A small model that answers yes/no questions on an image's attributes, trained from scratch: 14.2M parameters, 145000 training examples.
Rows from block 6 of the image encoder of a small model that answers yes/no questions on an image's attributes, named by matrix and row number. Rows with one number belong to one neuron. Each number is 128 + 32 x the weight over its row's rms, rounded and kept within 0 to 255. All counts start at 0. Numbers have three digits each. After the name is the row's rms in percent of the matrix's.
After each neuron's rows are labels from the 100 images, of 14848, where the neuron reaches its highest value: "strongest on" is what is common among them. Only what is clearly more common there than usual is listed. The data: views of escape-time and Newton fractals. In brackets: how many of the 100.
# fc1: MLP up (encoder.blocks.6.mlp.fc1.weight, 768x192), inputs 128-191
# fc2: MLP down (encoder.blocks.6.mlp.fc2.weight, 192x768, transposed), outputs 128-191

fc1.571 117:113150142104119112132058136177101117115134128151153142131175123085069149101092142118087137147034132137128082094085142133113149192082125173112070164130126099150073153113095212157175101101151116
fc2.571 102:108160140065115145132179168138125117232134111075175093121148131173177138146125152162177186123204165063119213170110106109096087116130078083156179129101168169078150122148104161165139171157139141
strongest on: Newton basins of five roots (62); close-up (61); kind: cubic Julia set (31)

fc1.551 082:098141105103143135121110159107103147111086194092196140183192129175125106126147097170096137187101116106116148105092133139085108187182187098106094133150125159164169102116130152070139109134074194
fc2.551 084:136173133149173078093074124122135139150100135171107072114158156106093149104105168127125107066155091137151139072109137192138119094116192163054086155067074080090094102127124101108155102129136179
strongest on: dark (61); sine Julia set (42)

fc1.591 102:096108146156081134115133182125144117164196203146146118107129105137130129111121153135151118147175062146101157107138106138080104120111149110080170094163083169182080153143162135131143094179130154
fc2.591 089:142124095130188128122144096102156133213094094160118127136131123149094208133138067180111100079053123135138093169112136092136098133117102137164140154162197150102119120200118101108184082127119175
strongest on: pastel (47); sine Julia set (30)

fc1.756 107:126151135119179104120165120130125188142156130074148170120217177183089147174081154192125169152093142142158151099117094150155172106119049159095080111147114169134130169165125165126067165183150102
fc2.756 113:169152143107091177188171077120157082157123152088109102141138097124142168133106114069124065108096164120139041159155163160171084120136199091094130153148133157115120027107126116121142108049122116
strongest on: Newton basins of three roots (82)

fc1.628 108:138112156179100119138117177141112197062120112133123104122133124119134118130148101104108087162132019168121119122162116096189098091137168111110130089092154135171162105122088144155130126107116074
fc2.628 105:119128156138124167107085067130152076192180091144135079110100107091136127144147131136196147036073151139127101088157141143172076128183143107101064162083116138084137121129127105122120155157153102
strongest on: close-up (61); pastel (41); kind: tricorn (28)

fc1.562 121:151188109065099142163127082131153144071153111092157077177155092056101150145078150132151139102194165135112141160154152061177135112081141102134118113100129130146112094104127143069129081142098096
fc2.562 131:114142160140081139105155096157139164090134116088117130089090102088149110114132100152179119137162156079139193162119158127090077132149112119106111192104113096139159087099090186114154122196146114
strongest on: Newton basins of five roots (49); quartic Julia set (27)

fc1.370 090:107081146163166176158127103158115054090156160135096108143107070124146133153093099170131204142114146151102169156159117139123111139160138131128093130082113141167134121140145164110171091109105128
fc2.370 100:104091143135134154137152157190082111116088102089112138115158135107087130114162169095126114142141171119137089116156187129083152116079160153089128146177123090148128069100104101106093146133171119
strongest on: close-up (88); tricorn (85)

fc1.229 090:168145132109109148115122130127099096096130104111193151185127145150079188190213124053108178100139149122082139139081097138110176076138130109149085122126128153172129140153097131209140149167103098
fc2.229 089:127155154095161118156129145110101149144140153121125210112119149096117073120150132084129137134113154145100185125113110155117122144189199144096090142133155058141193090126098135141091078070084121
strongest on: dark (74); quartic Julia set (49)

fc1.617 118:122114159132136109146092114142124117126146117152121221088126090094131166123116136097165090158114112118141196191182119096157132124125143096092185182145167159163146135137152167090117118096185171
fc2.617 120:130145122117062099104151138121130153098167106150146130147146130150118213129118170124152131164129062104120066131194131085052199154142151158084123115150115179117120123141134143150132083105084110
strongest on: exponential Julia set (46); close-up (46); kind: Julia set (28)

fc1.602 094:136167116143146148134064142115131142100114169145100052133105087159139101167151137084163155120079118168166153183134082173168154093142101120112152108134102159219108075134096133116119176100080118
fc2.602 090:128105132133082187122127186132116137098127160125127146144153172149179191129112103077191133063151082119163058114133172125189130097121096130164178090096189122093164154110101107173076110062150086
strongest on: grey (60); cubic Julia set (30)

fc1.18 116:159134122105145105116096089138154114124129125108143107119160169114132164095118107141112204152206121037130114143115122181100116159137118097187129157181090173168091154160170135119122085170129201
fc2.18 112:136171121137119132126099054135108222180145157091140160102136184113134116137116098113124194140160085158149115123163175160157121200132070095122115139051113152080144123135109168069153135148141146
strongest on: dark (44); quartic Julia set (42)

fc1.510 105:140113188150106198169091088147147165112164133124073138086197155130132171165158105140112162105121131120071132142083067129111121092053135076092166170114134083119172187131126153081107114086136102
fc2.510 107:109108103077143081074094169166186102154142122103158116113141128163111085126117136100125137085119113155181144134153143181091098185217095111095112079098118160179165106124067082156081169070116108
strongest on: exponential Julia set (35)

fc1.261 102:081171099190138174143072134098149166083106080144116184168133115077091150106166162097142218140139170171104175107120074154122118169162104144121139201129189180172149129049143131138135104160189142
fc2.261 100:168161170102086128121158125133102078123131161112115195142107115128159114141116102174185113156102107120098074178079137139182151136138093123101133064096139100107102051147123130138145139165149138
strongest on: pastel (35); cubic Julia set (30)

fc1.752 115:184143120201168163081111107137140129145135166160135171172136113186071103145141139145107169176089092179110139157134099146157110097183154135145123155075116064105129100114173110103112096099173073
fc2.752 107:125107105120125187123141125125132128106132095101123123120123121141151117072056089122161044164093114179141120131117185106144120201095091102127099183131139141126136183155102131163092087093081139
strongest on: close-up (51)

fc1.180 097:117124121097152150147084115171102086104137122163156141107132132114111075149180118113090138205185180145141194155131158111135108192174129147103119071127140132163161200105129148122139063136144092
fc2.180 097:116128119125125138108111106109174135149099123123115118133159087132148122128123153219133143132083133101107176094078142211133104127136146095113156159103114124112121075101127187158197145130113154
strongest on: Newton basins of five roots (89)

fc1.460 112:092190175077130103119117120065107160135109134148142135171126061162110132163151069139184137176086135133176181127137112147139096150200082160115097172094165196179111137154177101121108125105102109
fc2.460 107:078124126157152145134100139097097137086163118105084120152111112070152117120201147165119114129145135120125088117132151137089093125090190205130147161196089133167141068122052119098172128117190137
strongest on: Newton basins of five roots (59); Newton basins of three roots (38)

fc1.469 112:139158188125144158157064063162142144168162135106135075096142099124132135124127105192148141137143127106140119074110105146110168210107103125138142078125122104166094143136132131094064128111172116
fc2.469 112:147102103078139119108129129129148194129128163129092144088093162139153103187095144070118116121073082084172093144130121078166119064158117097104110123099202190147132092171158145161085099094178160
strongest on: quartic Julia set (66); cubic Julia set (34)

fc1.17 104:184141107152177114094100093139123133105106174126128106170142117076162096172149162194131126140098123040157146125170126159165097175125119097154130133120133177167103097132145146083140162100098144
fc2.17 106:066117145108127119102162181172094145121148146095150153148122125093100169137094112103096156137170125154161150072126116110103151139112110138118152178154146133093128133020111199120058138187124105
strongest on: grey (40); Newton basins of three roots (32)

fc1.250 104:133109200084098122121125106141134117158140124111171136091130154151174135123138091112123096197116100158124089176177127058148066136119156104093166119120180118207136155112153104113181107077150139
fc2.250 108:134106121173092150166091134077120139108131140166154098105088106100066145129140097114116119109129146111135125068170095162141220090143131084138079146125160162128093130105180158090124136092151146
strongest on: close-up (54); sine Julia set (51)

fc1.705 111:109124143130072127142138155036114123098139157099095155133148115154097107138131127128143112223172114126150127117181146116148140142131163074112132169072130100168104140111173125135143104154136129
fc2.705 113:153130148153136137104079086128136149120107102116075069161052084137145171145186104091164149122065146154117110132185142145092148111148116155131118123159120127099138112083094101079182150075213134
strongest on: Newton basins of three roots (76)

fc1.78 103:130128190138138113101070171128080185136111112168126112141126103152151171125099131137159098136068069135126109100151153118136186091142127106206114160132110184162160127142142164127168141153180138
fc2.78 099:174149120204084129087151089156068105160093125104125154089153117167170162090139155125068140163103123134121184161094180120140065097142182150123109084130132133115099112120044084144151143087092139
strongest on: dark (65); tricorn (41)

fc1.422 117:165168103130171113180079094151138169124183149109079124150122127117138086104144146202166163130125114118150136134097120135147113152122097160164168154149166185125116133173133144126163093140126163
fc2.422 118:142101166160089149088162117145104164097167099167147131109129167143091161163104034133133131112125119155141125082192118157154133136120144152160137055156141150112114133093128128159112201187126203
strongest on: grey (58); cubic Julia set (40)

fc1.225 102:116136131083144127145159138117166103146072112078139053147100068125187138133107118133144087125176105158160158173052091125167180101118082164223133103114118140118124131107099096085111114193132112
fc2.225 109:125066095158138167113090089139102191130122132162107186122179128064070150119134113118143126147114115138112062150164200155105106143154148175085175107120149121095120101118159081135139192119165179
strongest on: Newton basins of three roots (79)

fc1.278 090:094114201081103126179087139124185074131114136132118097197145105142190138117140130147164120110148120197190167129162165105104105120127134167145114114119144116184087069149090125159113109127077112
fc2.278 100:114171122168105131107125125151069096091154147129129110084101105107151100173090178164176116104141172083083142153143105120092146137055116128108119075188138113098128097113203114126136098105183112
strongest on: close-up (93); Newton basins of five roots (89)

fc1.100 109:086125125129091125143103126109088090062175120126117069131087079156114133113100177138127098151120143100151142130166119120129085048145191067159160161130095165154093072108100087122195151152103081
fc2.100 122:132134158086158136135141157116151199180153109113123120105112157173176122178156112086176114097125127132117164118194158097211138086089141122127183150070138107150119111157096092091100080119153100
strongest on: close-up (59); cubic Julia set (50)

fc1.696 101:127102188189188147151151107197189116145103119165107145093167101084173101147136140139103145155130129136143119193144108105151089149108067120121125161182193148101162140135086082138192149129119197
fc2.696 107:124127120101173182123139148171098170065163116100147110152134153106077101105086140132152120124116155092109127052086127137094099146090127115093115092082149113145112109082156077140093130120136122
strongest on: exponential Julia set (40)

fc1.748 094:116129156151179123093125116125180136146184069158170186182071119105122154107106107167127171182068118080099124152117132125122079120137160202172123128164159079175099119133067182139143163188152101
fc2.748 081:113089126180100110038113153128128110127102175125133133141145131126109123081235087090104205100160150150133148081157105165104205167166123137081148102109113157094169136109167156128132161157109118
strongest on: cool (74); quartic Julia set (49)

fc1.535 120:131103107088153142172127106138121114157124134109096188092184134127112093092119138116174053165156073175191162152169123174139147135120073176116188129106219156149101139076141145082139116078153150
fc2.535 114:163140156149081074075124093118156138102148159105146104163117118154162150175162195144134155131152149105072135115138127108117174161094163097128154119138073189079101122094129159131090135140150124
strongest on: cool (37)

fc1.660 112:144163157157101128132094137117145123178168163159127116103122162152171139152087160113109111098155131000132095086111148199126126089139119093109055145110151161136138128171148120101137119078107165
fc2.660 110:143148140147145137112090161099086114188105165150144128138182105113113165121147166102051132102095122126142110097122119129121124144191104138105134179087179182129156092145077129176085172194124152
strongest on: dark (87); sine Julia set (46)

fc1.252 108:068130158084144078125191064102138154198133210146150096169108103132185170133138126156171108103107057120143126130149112097110098122099092137128171071111129114093131124099104161169077138150163145
fc2.252 109:100111090128163111150189168125175117076118150162112106089074105114100078117129177062123151133135151100160145116165132043087108051163118120089177116123147112129104109153133127089090158143101156
strongest on: quartic Julia set (62)

fc1.659 094:103115102128127117155132107094144067092145138096136088111130162113105084133124109063157116192179081132158168141161140120122130189159123127125128166116163126165126176077141160102126050142111126
fc2.659 101:140173177111093158108098090117138177128132133132082090158083108154149172185161129181143142138091152163130094104128156162097041096096113110144145114171136137072098074076137145133183163143167149
strongest on: Newton basins of five roots (98)

fc1.613 104:083063156206155143176090153172063142044109119116162160155103111106138213155129116110107132170141142134076149129149091062113102123092085122168125141146167203134092154095179147123135097159115167
fc2.613 114:103095160136077077062161107102146180150146113141053139119136103102114137104113130124154092119085122161123168125118118155148207092087140127128159162080169080113140145149120133047108161089108170
strongest on: close-up (60); cubic Julia set (34)

fc1.441 102:159189201125138150111110110158133151176206152194097109146131135102134177121105109146118164144149078015119129085090047141112116141180134099180111137125126106091151140202143151141115064039148206
fc2.441 116:167157160093108089106108083123061152155129153125173126104131164171154101148096127087130073197102094112079112129141172098133137132117124095108116161129178193143114084119096162139134141122131181
strongest on: quartic Julia set (88); pastel (34)

fc1.433 090:145137110208103152195160087158147116136119137153156099111176117119167094181157191155148183140155182174094110162138069192164112123080104105140144189151099115075201156129083107089167146148133104
fc2.433 089:209117148083154175124099145156165123117153065135152089141128112132137094115104128082149063138166144141173144070100103164114127073128098075123122126051089127137107139179131122116100137129081107
strongest on: exponential Julia set (38)

fc1.227 089:126105136136115160111085097178196198074155172135072147127181076120172121154143098198111108136073169113142100160128126175188160105107127136084056154121159160123084198130072135100116144169116171
fc2.227 092:148092170159141111121146170148122081182099115144147168129157137154188075167106104177155102111151145198186212130133100118103045146138135111102065122166155105118089194053094121155109138137165118
strongest on: grey (100); cubic Julia set (29)

fc1.323 103:115081136095157143136138094189087092097130159109171122116110142111117145176126157071106132092175126087118128167153144172131118095118224090128122086062130196124121138125090110114115123115127151
fc2.323 105:124156135137054131141148107105084126121132174152109131087166164194154088169071148169149141126091133213107110161129148142110084157151137123154055163188068152087057140097179156070144049132141148
strongest on: grey (42); dark (36)

fc1.312 107:140099116099113136170071168124156107143203144148185140147154080088116123097146183148067181138191135120085159120093097095091125173073104080183121126098148108066154131161082141159111140148087098
fc2.312 096:066191102088114145156144051104080144131130094121130063151128140130082071139156162154199098155157134122196132108119176105161098187132124171122141113133150099106114152125101164177130138139118083
strongest on: dark (37); cubic Julia set (31)